python train.py --dataset="analogue clock faces" --train_examples=97500 --crop_scale_min=0.8 --encoder_activation="gelu_tanh" --encoder_parallel_block=true --residual_init="none" --lr=0.0026 --beta1=0.95 --shampoo_beta=0.95
Rows from block 7 of the encoder, named by matrix and row number. Rows with one number belong to one neuron. Each number is 128 + 24 x the weight over its row's rms, rounded and kept within 0 to 255. All counts start at 0. Numbers have three digits each.
# fc1: MLP up (encoder.blocks.7.mlp.fc1.weight, 768x128), inputs 0-127
# fc2: MLP down (encoder.blocks.7.mlp.fc2.weight, 128x768, transposed), outputs 0-127
fc1.432:080113142157113151114190142125111112120171121152148113150152082119110145142118130136170066088128132092124161160162139115098131124141126101099119136057164115117136129141170097116122109110122136129173166151135174145120115152123129134128145080154123078133122128108121117088089118123138139110105111090174132126133136132136101127104129136115162123095098147125153111090123130095114138157121
fc1.433:152122130078105137133160119139095125135162131174144085119142122144136136126134113162127129124134184058091120182184099169143145166113111113158160144136146133138133099126101118110156122150159116115109156148132102098139126141153092116100148157119164132080130164128129118118121166100081121102118106156121136111087100142096100150139108144107117135140118090140135111140111084151111129141152
fc1.434:133140120167131095109163095095117194101161176118134157135108125111136181140112116107167109125134114090081123123131177121117099120105101110111116122141124149156128158137073124114088114147139129139176124127123131169150113103115103157109105115101104160147153118149143135168118101133115168086123137101122132148133154124102079117137131118125145115138121101178131128149121099152139080094153
fc1.435:098125147166159150155142139106099136175085088136103161170131157144126109131131163120107143128091135119123175118141154123138134156159125117109127158138163153138119106116142103117127103161088137102155149090134150086120137177146172110125112109154137143145147103096085091111082086181151104129120148116163098157182112155081133128141122138149138130124098138131135111137114121125107116110108
fc1.437:128094105113123155115132157126112116133101093113146115141093106143132202107113181131147143150162169115153148098108146103116146188158145095151118129178114128129098132123136131116147097108118092118106118109174127144141115096086107104141108096125139113146093147083120109112099107152130130183109158124132158138107110121114112130155100144112091126080118134119089163148143114156137137165114
fc1.438:090093141129138171176161132117154123134133151149107129156175144139140135108161106131111115177131118136113139112118121095150133161167082124142142140179125134119108111103152136125115122080164084134109114112161139085136125117133123115127124156109132154114150153171116148091105085106108101138182138161159147132096167129107151113133127115157108134083093157119128107093132104162141110174103
fc1.439:114113158130125087131116151130145153151154115115134150125129154108100097111117160172112190133126089126138170123113153107145113102120129113141126075137071107164114147146122097132143133135104131078098133122083084114117105153135138154106158105136120131151165153143130140117120092118173120119129148095153073129090152095145135119125143152119154156135097073155118107126109159111094141174128
fc1.440:121141093136107116121145102087112169154120113140126118156084167094119136167147154143134126150103118100104165114145140132140148185134080128144105120103095121104118094133090124131076134094077139142111102165169168131077133129119147139154120113122154134114110080152130132095117170167125119187153128126147157134140145125121129123148127121113100129133168123108179113120110141115175143143121
fc1.441:157115160108175163113135123161107153112107125124169144134103131163064190109155135164137109106145146163140150067108148136182120131115193097146114119177150117120113146146123133121113148121119100117110175143128111113138121137101129134149101138131107079088103105125158103166133124139143120129144143151123124140089127090124137129097128115137143115105136125153112171101127112116082100119134
fc1.442:089107138098095122139125131139161127127136094114152129110131101111103120094117120133124131163137129111126166152102159133123201105127127188134127146145110102132135113102140128118189086139069134137105066156125153126192120153110123131125138127104126120114108092108105116121146128123136112127118145144096126150138159096123136106116152103131127086091123121164161125199105110179136114125115
fc1.443:149138047136107171137080148139153126100091155134113125169078185145133105113110146101109143129218154120142115124115095101149115151155127139138128120132141114187151084125126154105116137134108156147139121120166110115114083112095111120132135121157150139145125069149135132136115104122111164140134117100153132127137150106118121130113127146153110141137153151160131136100108136110100137149120
fc1.444:084146102123080123147097147136159102105143123110129135146146101110133135146129185170129129151118104105164111183113123069120088121087150077125149059159136100136109168132117134125106141115074151123130104128132145144132121056141145117129118134167099165153147146106123129136092121135114135146102121157113137152107144098104110132117138103109126127135173111103170116144134114133130135150126
fc1.446:155082157173165114088113139177125104123186145160117137098141094111150129097107155094112104124144081138189127117147137118139121202096137125162159143144116131130129111134124146112142131122079143154145122119106146109140143128097138101128133128122114093135122106124125154117128125158109133141157103120163091176132114141180105142124145115163114117140126136069145088109108125164128140114138
fc1.447:161135115127183114104112159142121106150120082160113154123122105189144060132124134106146109104111144119110109124115148144111091114142101105084109155161160127154099124167144162098117128127102153134154113143193170153138127129146141116174132146125113114125125139168122163114099119107124119122082115118152110139168142132163137139162143117136128108093104152112144106113137141157100123082165
fc1.449:118169106107151115072149120121138133140105122132089113147116143123169154143114145135096127147105131097178161090125185152123104157124158124162134114129122135153076125127130163148148129118124094126076160127118103119154152142155148136140121122133136151126134087135154088120108141113115150162163100130081150093150108109137131074156138140109189150130131098109146093162119104156143158101118
fc1.450:108090125117122158095095152122108109129157108109137127078172105143149123119123135100134142133155118196120157137177143151158108152103108103176153130101119150113108128130126103135135147187103162068143142121158157113134132129132128111142123104109082114106152113115118111103132142115130136095096167146149113143140112139157153106088106155122125121122133122163156098144108078098098182111110
fc1.452:088151131132123147118158159113120135154130120162139144155163117125119113128187137146100128082104158099105140111132118099166113149157130132162132178063121137115159108141167114107148122128108158118119117107128143133116103123168119116100139089096110120163124151107125123109079118122139078110133142078148147145127143148158115116145119155129160156105086119084099108118167139144189112122156
fc1.453:069130165147097135127121140152182108162123122146164123100122105128161142117096118128109150151122115111159151149117115146129135122163156114165137084069137093148148098129112087130121140117114176137085130153133116143108111132148150047131136098104152100172122141123114159164120156106110146142132100159123106121134170126118113125137128154132123145126192105154154123112120126094122090126116
fc1.455:127142118142115119145145182157117095124118128092149132115119130135134126078162119115154128135146141164171090145163161085128108103137150157106147135133129098131155178161150096138156150174067116120111099146121118087116149112140107129130114150160092126182135120106149094177147168119129139138098128148143128136129137148134175101173134146118164100112125127120119159122098115139126163118179
fc1.457:153166075115090130132142134138122131163172122162145103160123126136126112096149137113123163103168089151153115162133145126101135124107096087083076121149128138153123091148121135124144147129115148113133127118149123125115139123095110167136152161181075131082092101152146138108147138098154166153140103138130107104137147088146152137118135102110108153175121116107143148169099131112084160131108
fc1.458:122172094156145135105130116137127121140097139139093126096116063138142183139158129158105130118164132108094128129140157074136129182123096132124156141113161134118093126143120125117095072146135112095123146096146140117116097129113123146135121181159137164136093180151134129130124147119134147160143154133112116099079090138170129078124110107135130155109162126144117139114142127140098093108090
fc1.459:105123153142131166139147113105121102101099153122129119161145145150152147129099129129190128133169168149108135157103123128119158144152153140134133188155139187112122130149132193100095125116155121184142122133167115115150099126120129149125103159150158095075094120134079131137126136162136148097170106121102131105117102133135144127132108109132159118123139143144125136116162161132097119066125
fc1.460:125149096162106104111117169129128138126167135131116138155113139156116109117120091095115136144112098156142096150113100141115150119156113105096119094149167091153129089136178099065169144123106203144144121154115150146156126127134117124189183148114103146144118169130114132100126136142125115131140107135131139119139137100122110170132146151105118093144103132093144108061133134125143135160134
fc1.461:151076115112143156107138109153138100142133132124170158112152101095134154136159102090112116126138084116114109108141116065145107128129120160114126093152152114117134136115068113141134149140133124131120205160132132110156084142084125131155122112097151090135173124150111158139132157101099123147125166128109095137106111117150100144131116148115105118166120141120197149139119108145155127099152
fc1.462:169156118134141120132126124115147150140152098146102128122128094126094121183158115132065106118184090141134143119119091153111148129133152138152138109123136141141114156156159166103078125084150135114132112170131147159119154119137145154115132123121142121129135127135190110074097170154132109118112157142117095112133120122101130123096124123075144104113156073167159118099135111112141099082131
fc1.463:134143107111141115146110117122127127123155142166103125142139105137137053147148155134081120168114123118151139112121134125114161135158153151125102125102122151122112099122149132132152111154169091153133078152099085138141135128146130140085180147119182135126083134151078114143137146139165133097157132153144095128162105121121122107119172095169115117120120138128149103147145108081158172167093
fc1.464:078145118143151153161091135083095122167145145107070124138131145146137140199146190148095140129135133136135149141116108143114109102123134156094119126129169120084152122119118084079132144193133103084124127150152122100152122143122158121159181106085137136129134101159136120138129125128128111114137166077138116113137144113129117115104132170100110126134146104106136138103121137118131123163140
fc1.465:162130087120096172110129101157130151139134089127111096119061157142139181122120107137125157135131103102156112157142138118119105128124142145130131140105134133113167118161104136158115085163141153149121143121167107140093127189148142138140184108123146121106084168126092127146114116171131158064101131145128134107122124116093102117171103125100106161114126110116118112137125104159092134129145
fc1.466:076133126164102159150084127119161144142079148168190104122148148112120134137114171123105144124123124126159126134119149098097102108116168095137120150129148097107161170164119134106150134101077118102106130135193119107118179113175143134149145142149137130124121134106161143127135128163134139166115118114122147141136103124128146131090110153105128092083151157119121110164162138117093101149122
fc1.467:128125123107122151172132146176115141112116122105099125153159167144101137166176148108168157133134127123140164138106174139133131137128132069154110148099103148101157146121130115070135124164120097104151095132140118096127157127172091144127121123128099132132127109141138119088134101132116132142116088159139080130196132149117106108150133148126122170183171110135152130096144132103115100149108
fc1.468:136115148121120101130147162135135135165143127165099126161132129100138091122089096145137124113135124115090173172072140126141148109117124115146103140133133165130090153142096101118117110089141122141103102105145109110091098144157112148075148111093138104165152096144138146145114119138150159138147143056108123111140104157144100142153115138101145129156107073116110123155176151141117151080147
fc1.469:112122103136122151116147152079143136141127100123144127083124132107079143149110150114089128071130154126171113153118147137109087124122105123151161147114106150116164146118128126158139160141132136146139116126110141094073100126125101127100135122130180096149092170167092180114090124132158147151122125079143129150126118153136124096123104118145146105187147137136100126139130138108185108093160
fc1.471:111134119147097144131100097085122109108132110193121140179107079133131108119096146121135172133105099182145104150115102138107145157174150115159150164106139094140105154120107104135164118108136142141150118110099165092151120158117138115115115086125119142089104125135130102105159119109150141137150165103123145130160104119097151136164127132148146119101126133096132090083130143140160113169080
fc1.472:114119146135096137168115137139156136145155128128100124129098106130089108100139132147127109113144119121156128145095140101150144116084118088136127144145135096168106149157132112101105117089058112103129112105123130090128152185200165134131143116118107154157157103111107163146129158191119128129130096115129133168159133136119141129096141086139136111143149149118187126138084103142128095145119
fc1.473:107123100156161137114136158125126107158149126097152137148114178127120146150129132114142164164140095136114176143173145100126133167123096128146109088155158141116163123107115130127157104103138114128107087123143130140176158135090185143176150119116100162124175145126123125140134130101094097138193131148148153116098131149152139098167139164111121133105118129109153119104128115173152145135173
fc1.474:131148151094147157118152108137126132095139144153095118124106189108149119080115133180141111100145125129122127120122120091159126140142110069166193116133087144166117103099096145147139132145156101107134158113136156142099130180104149107102122146117102122121128136157137154120094149110115161112147156107138138086145129117106155088115118135134166135082139124166116129117149145104142142066113
fc1.476:107131174156142133146147144151131125108118108122103119141168081106129101126087165111113127155139137163096123139145094186146136093150143153154149076094169077113127144121132114133141119136077115162125113120118131145096125104174147116154150120136155107152086117094103130154137142156130156152161133121074115112147138149102129117132140120135095124120193093146137132156163121098120094137109
fc1.477:150156135137147091132151131116132138153131129149137136154095166113109094129132148121119100124105145102155103127126115104144122142093150129124132113149128104181137123111101130110111125119110113130093114100138171077047121094158161160137144125154137130189126109113124118140130147098120105147088143174143155142145087133090155161118156123181166102140137062124107143156106110144116133143155
fc1.478:138157100103105117118126137152118137121117107134098171109143137053140141128128140118143155114111121105130198119115158142114134150165117114087102107106102145123138138106117102162097105162126155117131121134122196085108145127161114191127128138126114149152116109130064122141124093144096164127149144166127120096168163156136095110142149070130156120121138125127125127134159102129129101132111
fc1.480:115087146140151148117122147104127115119138140131120141157151089104119109138129153146135112087119191138075127142163104142146106116126143138161126170079125128180097175129109114091117139119129120117150103123164096134114136101120096126082109143093131060140120151188129155145131120139151146145089128126102146198125101124150157138170145096135112134127119123159152139140109116109129155148133
fc1.481:116151120108133115171141061093149134147092161114095090088163080091110132137074140116101130143107083137148131108132140123136114143106149120137135126127149176136139128106198086113104137110119132123131125149116139135105173128146119146097172151160146109132135136143140145138123146154098161136140117138133146163124116070107141142104146133102142123137085093132100171109142130140152080145116
fc1.482:149123109124092102147176149165130080080121129122108117104124105124167107109109135109123091135154134165122105136139116111128120125121118089148141148167134130142139149137121164102112128133120208182117173094152176136160133135110090135130161122108104123106167134166133145113144143117129178135082127097144156108171119132154117158145143135133115136119120121080100152137135114127124081161112
fc1.483:102081133108106142104130118140130084106126130136114155151150116090113123135152127114125144120127137138158087115160144103130138157150118112126112213112122123117110159161133131151092121121137132139127116141136100144147129103133112159101053145187175179097092169132147095131115098081146120120115115121136123093134131113087096121190117134151113134104123145132143107122103135159099124158135
fc1.484:119116115099138086132138120150132091097097098133118164140104093110147135155132154136090138156103138137141092099114165104093125084110109130156133120115108127097155178128136131152160142162105132152098103102110101143149162151116128135143115110094159121142114146108105068106141128127148155142130114119083073084133143144113114095108090142129162105101154145101142142190108099104116147149145
fc1.485:177122134133117133167128097158120119110124127162125088103138173139166135121159126136110114125151076150134159109120114144107108148141127168110080129113170133185125150104129129166131147137112100116093205109126134155121121144153172150142136084167159116107119127144116159153142076132113099092130120135125138089153132154132136089149099146148150177104107128131122124127115092129098132150110
fc1.486:152143121125127126096143187141097127157129123167187156081094116110155120142129171137112142146148122111105110123164126139119112117082129127123128099089177108082172128143099107146145137168127158108120155158135132153108164160109119127128099121089129092127127139124153142157146153113121117153122117101155131152160142129146111151132111140154143126154164130142142148161153170187169126106172
fc1.487:138117132119105127113110124128099111131127124126122142131117147115129102111144139136134213110145089115110121150127143134132183142180151086115146123112113147111122132094142130134113166099093135127146116156104134093152101135088152108167143115147113151092138109116138069080080143096164105132115081155085129120112085155102128089135110149191117112109106138138164136123168123143140136138143
fc1.488:132131102143108074115124166135125124131143100179122153103107111119127085167101176159097134098102158149101092163179120107123116092142130148131149105103125104136129148137137120161137155130150135134170107147115112141134122127129097109084129105109138062151126096118134106165153134114151142166121104093174105134154112119120096111152167114123109106115146177117165134136168152130151122167136
fc1.489:088162149147149101114088135121120084160111115146132157122136134121112098141139132078152169164138106151128151112159099137086140147156085112103122139114124129104157135156105099130070133160122134132097079110149156146105158110096135148133123146106074114133149158152088141117109088113100114128170107142124121136123125121094143136176116150122129127101095089118156120089148149128113172143095
fc1.490:134103182167113121116150155100149152101123151123156126105142131149117127141084134123114157106128093109127169118126132124149122148101167097090151169096102133103141126149108143133118103125136119178127160118100119137118141127053176152147122147087148153178149108181113170140074101124125111110126096130115161117141118112125102119129113151150104151158144103137099125105106108143159148095105
fc1.492:143108134132146127140175121096103128139119117162116137153169115133120149126156143146130101114130168084133151187111129127168091136120088141122090141171120121157112096124167134117132132085115145145105128132134105155130122115136101137137127075180150146109125111149142131105174138081144142105105119104129189172134119151108128176129082146108083148126111145126159157156149159140131121158164
fc1.493:094127125136106141134149174112099093128132121124104103112154161113187161091128144125156092110116133153095068135124142121111163116142103125118125147100158121096137138132136104101177134073090122174141142152098157144167104156090175104161108133124108119093080090128153139150162120153113124138136082110117137164144118158127166132147143142145118130138131109131103136138127155146102120159138
fc2.432:138153100114091124137110135146107108134112137100114138088104131152117118124159155125075162129158134143156121115118090130166109088128137123172134137149084141124148117096108147145108129158116136121103113082112104116155105108117125101095082181077099165124112136114145118156115150175140104116124131147135136159134119090155151155125095122137096139141095105101151142168133120143195130079150
fc2.433:067131114162133103106083143144124115138126169099084164189115127145133104122121122134146144149105127201122151121113182116133147088131132132137102142142170114119090113130141128172092103137120140151117100128139125163127145113111137122128166140128117130104110099149133142141113098103158132154091121051132142133143146140159143127125157118165137109090155174106099119131088141149137132123111
fc2.434:142128131105085144143108133134118120118102125128131128108139115166113103085152093132106125130128131100135138091148130128151128128166187130058139165159139137121137095118100165133055070137130127150088088139133120139084076137160159139106126113143104128108143110135145134122094112176159120133139099108122143098140114131130126119170116110101145161088131140085138174154137122096121149144130
fc2.435:145116120109101105136120121133154129073162155127136131110140094085117126117123130136152110163173138097146112148165137158116121087124110115150172081097085115117145135118147150116128116100144140124112114138111109144161114112106101151124117151104090130107130168181157159121133187072122160083124122112139143100114118074136124097104101165086127115132099135140163154142095089135129122136143
fc2.437:157121121170116141136155108146123114141044157109123165106103193113147130132116083152121161142107127128114143141151120152149137188115126117133147104136115113141110095156196108092138106115112138121125131173113148180125114130121116119150122113115133118146136110106154144115146102143138116170120116143145108148090121141120144101151095129095105130134111144128140147067164170092107161140152
fc2.438:133153104130106076117125114149107089113147086098141132074092082109107162131099134123137114114177107137177094112170155125110153111080135095135122162065129108136107149136120098163120130127133168156118122115100102170133111137124129150105142154133126160133129109077115133147119134143108148093073113138126149144173103113110114114116112136127178124127144138139134138159135107144162114122162
fc2.439:149123124077126154112129123154092147107138114114145129121137098158139123087143153096114101129134177140115103123125096143104168156185125172114144148135116163135102169082116164136140128110109066145172148103155162099131150097132157119166115116137132127123086105161122102149121155160085105139130128166104167130127122139135160146146146098133077128115158110092118140143095125096145122127122
fc2.440:100121148134130150125109138125156156159173116137108135145167113173119158130103108088137145101068087146143152179109103123158117124146135120084124153171138089164129168137123142105101177144130120106169121103130113106153116119091108120102132178096136117137201140111125115134127083077150138140112134129124107123166146142136129132115112140099135122142128115151153140142180147102113123132109
fc2.441:069154121138080134135167121152129106131160136088112100125140100119153058131135133121113148179151095095129134149096099102080138147137099147119150107119110113144147102077154146139157107173115165158148096111128137161120142155145160117128130153107122160135104156154102145120145142082147141113129119085145131142141121180137112111153141121106120114126114127142125098148115146132175139154084
fc2.442:169157103134077141099137124088102125106155115144102108145114147140161164124164127097113136114092144142167076156154128127129088173099138157159121143069117116105163137140119152121101143105124126154163102089154077157091127076097150119123120170118169149132152118128144127144093127145134115113131102148118115133130106126161113119135159145151109141154114146109138107085150119115089156140131
fc2.443:143164151126123133103110123132124177164146168113128153089126123135134104147134124148147118163082109085133132169092099140160165118157135157070071115055158128127120135136120104110101135150171126099133099141120123141135100077123155074161140142152125119118124142132134156115124130129151151094083131127117119112161098145145093100108127135112109112137157153145149104160136161124119122099102
fc2.444:137096132116190138119141142085097135190146152170126127141125129119086119121148098157126149112130142149090153097157134152163131142144131142115136145096134120177134105123142143139161134118149129147118147171155099049111121166125104140096138091084103114107103114146116120126163147130130087127160119111162104094117134105156138110169097125174104125137097139160112133112098108116146125111114
fc2.446:082141136128107120132149139148144111132170128103156155153136142088152135121103146100118135130098161109123071151113138089115161088134109125125086160128150129141119096121125077108135134088147133081150100139129122186177150129132100111171083107088134142132136150094113134131138152101152148135123138132116126176146132151092138138164131154107112128165129093125080157161145159124138103163109
fc2.447:169124150136117148114142136117120159110112186128149127117143163099122131106118133154149165108113115153135185154120116129139155149115143126111143130096129108123177152096149129151159132154185121130095152084110097105155095116131129144098095135110128119190157135127152130116129095120165149120166154125122130117104128095109137109090096078123100149146146120123143153108139111073165180157114
fc2.449:138103113095135125155155135146104114128155124150172135129153106154144105111151123089158111130147178151104113152132058119119137134119126145090107112117133067134177134091122069085126133108146128106138100124102134138137127124120151144157100160151146130149098138141124153093143108115145139120145160148152100106095173130147140135098119160128140101111149138129138086116129110070163114190126
fc2.450:139166147164174107151174126166144127112136116150124133147104181099129128089128102138129119129128144072129096167070131078153108066140124133142126122133128153148145175116126156137100134111129086146166125133138112165165153144135143133155132121148170155146147132165116141131150150156168094131149123101126119121144152110108104143175164144168137149157154117138099147117116153144137108116145
fc2.452:137109116146127128127128094175139107122147118116146141144073124119135143133134134115162117132124117171162146121128112151102162075149130111106139061159141087093165144100121114135089131167163113099157154120097139151185112155093114132169139169109090146126114141147107122124099159153113176091128120112155132147149135128136120134075130122137151117135169105151168144149092130152102142135122
fc2.453:134135123071112154148115110123145122138127130176143102097129138111144117119134124136114114095102092197156135156147124129120084135100100077169126147121085127108118127098103152119101117093125116154155109110126127148156147140181143129120120163142124084111086110115150182114119159133107175151142121111153150109130116112135133096133124118095122054138128124089127139178163106147114132131134
fc2.455:105116095149137146090117082105114180159120131138151142125154134156117148145086128150104107117109100123094164138126123177113146125128128119158062126130149140126092082131089122146139110147185137182179150148136154133114122154171122123108143140097175138092123144132121139083124095162116161138137126114084136137137139116111098124112121144103101154120124101133136109099163131175139118115104
fc2.457:144163126083171188129147129148103124132084134075134090124149095129145129089123149128119123157141128092126153141147121128122101149130156143167119103119127137111113147128157150149161099144149133159098107153114142179146079124143142131103100118153112143116092137137132128156125175106170159146106107125160179138088123101139138118105143133160141125089097160127157112103127086155170097141130
fc2.458:166116131120170134181130140144127117102135144137190148165126173120115181090153138128124145155118111092144157092125128121105166146093152136128124142134123096180130097130124119104137105080145118132128102161130111117112106134133115145141107114141122088074121108143130156158134091113103101101156169124155136131142162187083146117147085100145132136155111148129146119118130141116120135075155
fc2.459:138163097123095115101117149152144162140152116134121091095131133121098114109135133127088156101110109127133106119131122146130089150113068125113127106090116084146136129097099080077126123106086165057115137120071139137085144138109135102132158121128111139158146114103153120133133101077094090128114139163102122155129124137123128152110116179100152136141142128084150114134113096117144128150100
fc2.460:168144114108139090148145148142088132150132148147135134152107139172120133108135140176150122157152125120091150132090124104063139108117078160158138109093139109134100156109167159156084162093124157153124148101114102107131132140145109133109097139123090102138145127180161136111150111153162133081130118084150148139111147145122119144121099112127153160084095136164125124145114143141139130081136
fc2.461:117159112130132129142127175117117144121101132125076148175149122157106120134067176143135124146131134149128145145129141185099183157075127096136125138134120093134132123147133135117132145136139147155139060092117119159093158109171127127109141172105133166127096094133144137141145109143144133112162142106165141111123168093122111128135122091129158164121128106157086137102110147107116153150096
fc2.462:147108144123094107123122133143146140122061134136134167091118149102154122108118163090123164140131128129131117105112086113130105139150100110097161136141084112128132110109089081152146101170082145172104149097118126144144112088141114082138133140146114120151130103123100116178169135138132100099139106164161137146086153129155146139115110173131135138181100152092139129111172149127114133134138
fc2.463:121125172147123138068161142092142130130119128082173132144158120146132153125116078101159113089128129118090126141143107124142052120103100101126113138111155130129114150146131131139110100101112160087159131130126141119146136117158132152103111093159087134123170103118181155139101089127126142157101090124128134137096162154177130129103081158099140117119138101113137127116149140167114102117125
fc2.464:151107133114110157136140114200114128127136103161156125134098153147100110134171081104108097102148121149117103138159118111117144120104129125169066139127115081126128099162097165154145131126167139137163123154087079139171095150118143130107136134128126085116122144164125134131140176147145113141106093180158130147125119128108135106123175110136142088113107136103146139162092108119116117134150
fc2.465:122115127125150132091130161135157104125138089153149158108105124134130128118048161163145120153089167131177110154136138130133174096147159074142106096095115118129077111111112131113118128146140127100132068121095147159114079094116135116137135088114116114107134086133126101095115143142100128107099118139133130109123130156127147118117154140164112160151158101155086108122090148141139109132149
fc2.466:131130121127148128153172120089091154120145135133098114139119141121147094147158079122145117144113174116077146099146161177131156121160106129119123124157135111141126092127122095137148132124148111121102109144108125150097094134108100130180081154078128146158129152159149075138142104104120117092160129115161135103154124107102138145193109106138097108153105123146106158097092140126103157103110
fc2.467:132113098160110124129133140140150143127159110117072150151113171122157081157163147132162123143151104118138139117149137110113140128118179085120101090112093101108141168077138126100132151141101103145109096153165118136123122144143099121141130129164096158144099074138170171128143151117137167131140066138091123101193096136129117145088151133153109124130142115129142146137148117132113144119130
fc2.468:144171120111098172131148149123125106092128113103142125128102127143126132162139118163139126190126160175147134159139097115116106143154122128099113108137129127121145124121141155146152095115122115091107128189161142151116131113140133123133089151140127165070096137118124142137126173132149095098130129167129180109144148129096102061113102065137128122095160128116151149113150104109144144118169
fc2.469:086175126133157115112109104184108092132124109108151119154094116148143127105132131141176070189136126139105124107169080104139142117126116114094139102145134107125130112132132138117099095106133137121072103135116085114189111148096116137160138117107115158107104131132122132124136114163112126114176150145119114127150088094127146124109114147107126152165102114135184145140122145146087134151091
fc2.471:107125114137172127134126128164132117151086119130158120103163106134125134152107123081130130123159127139096126108176156102168098139114127117104126172131124155140137126126114127112140123112132140120115109125129101151152133103147148126145143091179101182128151106102140174129158138168150185114130089195142083107121128085117094108160090090116114139114139128097112079112137137137147152099166
fc2.472:133121086174099135101147158109169103159113121111103141099096127132164110119105112111119137168145162109116078127181114111135149073127116145068118145128113122086161103111102135101121136140153153169120098157155098128113092133090119121138168130136116137116156128126107120099090163125134117139145133147097096155115115106089103100151133135117155144161116139153172168125167122136155133131107
fc2.473:155152156094090114145111124146119151143149114155099143117145095151141122132182154171121137129110160133161091101121126149154163117142153153118154155120107150139100138169148165130147154145139151130207167135113092151115110165164119127102113129145175131124089123112144139158126154126117134084079151128089110141153126137131108136119099144118120158129157130168113160160140143099100152161133
fc2.474:118110125141181123133116134167108079127123120151132116125129119169123126118175107111117157131179132126110072084110139111084146082112125137122121159084146111083143144143166140151153081114135151119088123123135196143130132112153138155158120072148111117121133154127117109114139154102170132152136094132166128155085123117114116162138124134141110107150078139102109147155114121117121144096117
fc2.476:120127116133095161154124166096125090125091140121139110163154156101134082126163088140165123138117114136137129160101113129136114111140131101117148116108088099132125134167081065149110124126139160142061104126111139119125127176133143098148159162123132123119132135052126158136151133103124128116118143146187139118128140131116119117120115144083106124119177124128107141098127172095092142118159
fc2.477:126126161099130136129108127121119137135089126129129146102132115163120126184100116151121173111145093113100140173109143108109148119118143106146088159082123154136117111139115116172117160139155089104177125146141104151137164125153129100142127125112110148081118158139092138108114112139110140151178120135099091110052163154146148089146140143083121129135132162136126101082141171100125143103129
fc2.478:147097188131145133132123189088101155145122108077161153117144140145134088149134101162142090111108142130098166165134101124170147115129129142141131141104109125120143109113118131120148120139160132133150126139117088112116135137122141138125136125094098141136109112131138111119156121089141142121108115102182169117141126160142146154176114197106094142144167150120100108153142121147093195092123
fc2.480:139185134139091141139128117107120143122113068154145114139130130149142158147152101138112162120137126139148164110100185133109136149160106112167136113153146136088165093128196159137161108113100117117133162174097124106149149155162151142152137080134129171119117133100125084116132126098120104111148122148132125093128152147082111133103128151114171103106146101145123133113144123162156096116149
fc2.481:118104129108141128135105110145131138139125106122162167160087137135119166151145166119163156151131099124158127135101127103115143094116111162142093122143137108105099133136150125152102163138149154141147141119145111137120075175107155121178087147155165066100123136138139138182067150145120128129141137132107111118136103150149160127128151146129157178181087138139143085139105135141125132084120
fc2.482:125118087117177117094143181111093120150151166136120119138159141120113137082116129135155150166133136108119128117107128123107073174105092112128176115117149150137104164124139123083112088082125145117152141140156123118124155111141106136121148131087114133147174170185090129107188106120143151154148148110125106106103124104141132153153096165110090129100141125156133107124153123124135135104119
fc2.483:062170119134189135111088130157120108139119118143113106114135086047131120134087160130136127107135085134125108145152095118133152150145163133151142170098127150123116164120128092144124137107156130132151124140109149140122126137108187125161133138138140135117128085066107173154138139100108157114133162161091137157157127121101147116125111111126146135087133080134147119128147127108137140130148
fc2.484:129140102121124158156147125113112146131145135125165151105105160113175090121132092105123124094111151102189105183096125134172129197114134088119126129178138094119105133142115103113106137128117156170162159135154143147106119121082137137111152146133165124140174092147129133135120132130123147131118126146110136103122097137150129132140130130120079117153145102096092126141172162185144104151143
fc2.485:105115130125143116121113157119122127148140127127094134101144113103134117142089120139169177162147175095111089165112143084143115132160129084129186146136119127121119129163116128061165129108127157156129107134146184127142129087113106154145146149118131156149130146146128117085141185127141125141111116137154121142086131084112092143160122154130084074165139129163122129117124152089135131121125
fc2.486:123146144114081118148123083092164133143143143106090136145146117163098148136112072096176112103072126134138152163124154134139152146150113117131138139144130124165082140138157156070148140136117110179157097111142107104137110136132115131121182134160118150133144137098112136099132093117143135151120134180092124132114088132136126100125167120114125155139104101106128111104105117094094136186124
fc2.487:153079121126124115137145088143158165103112131156099112142152154172159156098136075134097122169114153116157154101112085152117157058125113155120142165135115090112146094125141151126105103139104128149113111126122111106131129071117126146117171113135141076104101138137131125122149148139103102121122138116172097130143118143107139093121128139114148163149151181145115154124101097141145103099159
fc2.488:150150146110111148169112094102129159148133125106111097149132146106115145101165053092147107119110137121168173104105156154119131160139142153096113144165127159146115135128154137101162132113099115122123159140134111092129130144139170142156161147164124181082145160101145148118110103127141111116113124174077109101141113139132139122115114150121152139145126060118089150162109119119118104122115
fc2.489:153114117143116131132096134113121156106187133127142100132171114121128133126123143157168084105149129126113109156133151096135137135143133155160104134158112138099144135131158170153158144100138101134141135087105141090135094131154125108097101132157165161124080086087151130140166114126132147084106124115141117137086156127145119111043152129129135136118133121139122080116105104150137082160172
fc2.490:150081154104170106097129132114128180111159100136156117101082087139124089135116150133151148125151119137121167103139091108136125126090160153115129145161169153104102144114152156118109134115148117092129174119110161153118142118110179155127135095124152130123147115162138107136098112159141120146117132136090095167134115129118136170133115110143136142132130119097121103064099134112168102190116
fc2.492:123161144076137106106142144100104151111126131095124151093120100102118110138091145124119133121106133133125132117118157157140115127144088119141136097116135136099144165124166102129167162127145130089123119134115127166131155136140200101168139126127132129080109174147155211169101140150115155144146138121116073127166113122112190112108113122113149155160119103146144138111104106118104103113129
fc2.493:139171163130135109153163108099120118146170109111149147139138126156135086158144093119112147144138122117143156115128138137152121141107104081143172101147095162112114092067136107156120146169167109089150170105085100122100134121108147095137171120180110125143121123139104119111155138119126113091107154144166132102128135142158149111068105141139145085105137141126150131131111121115150098169128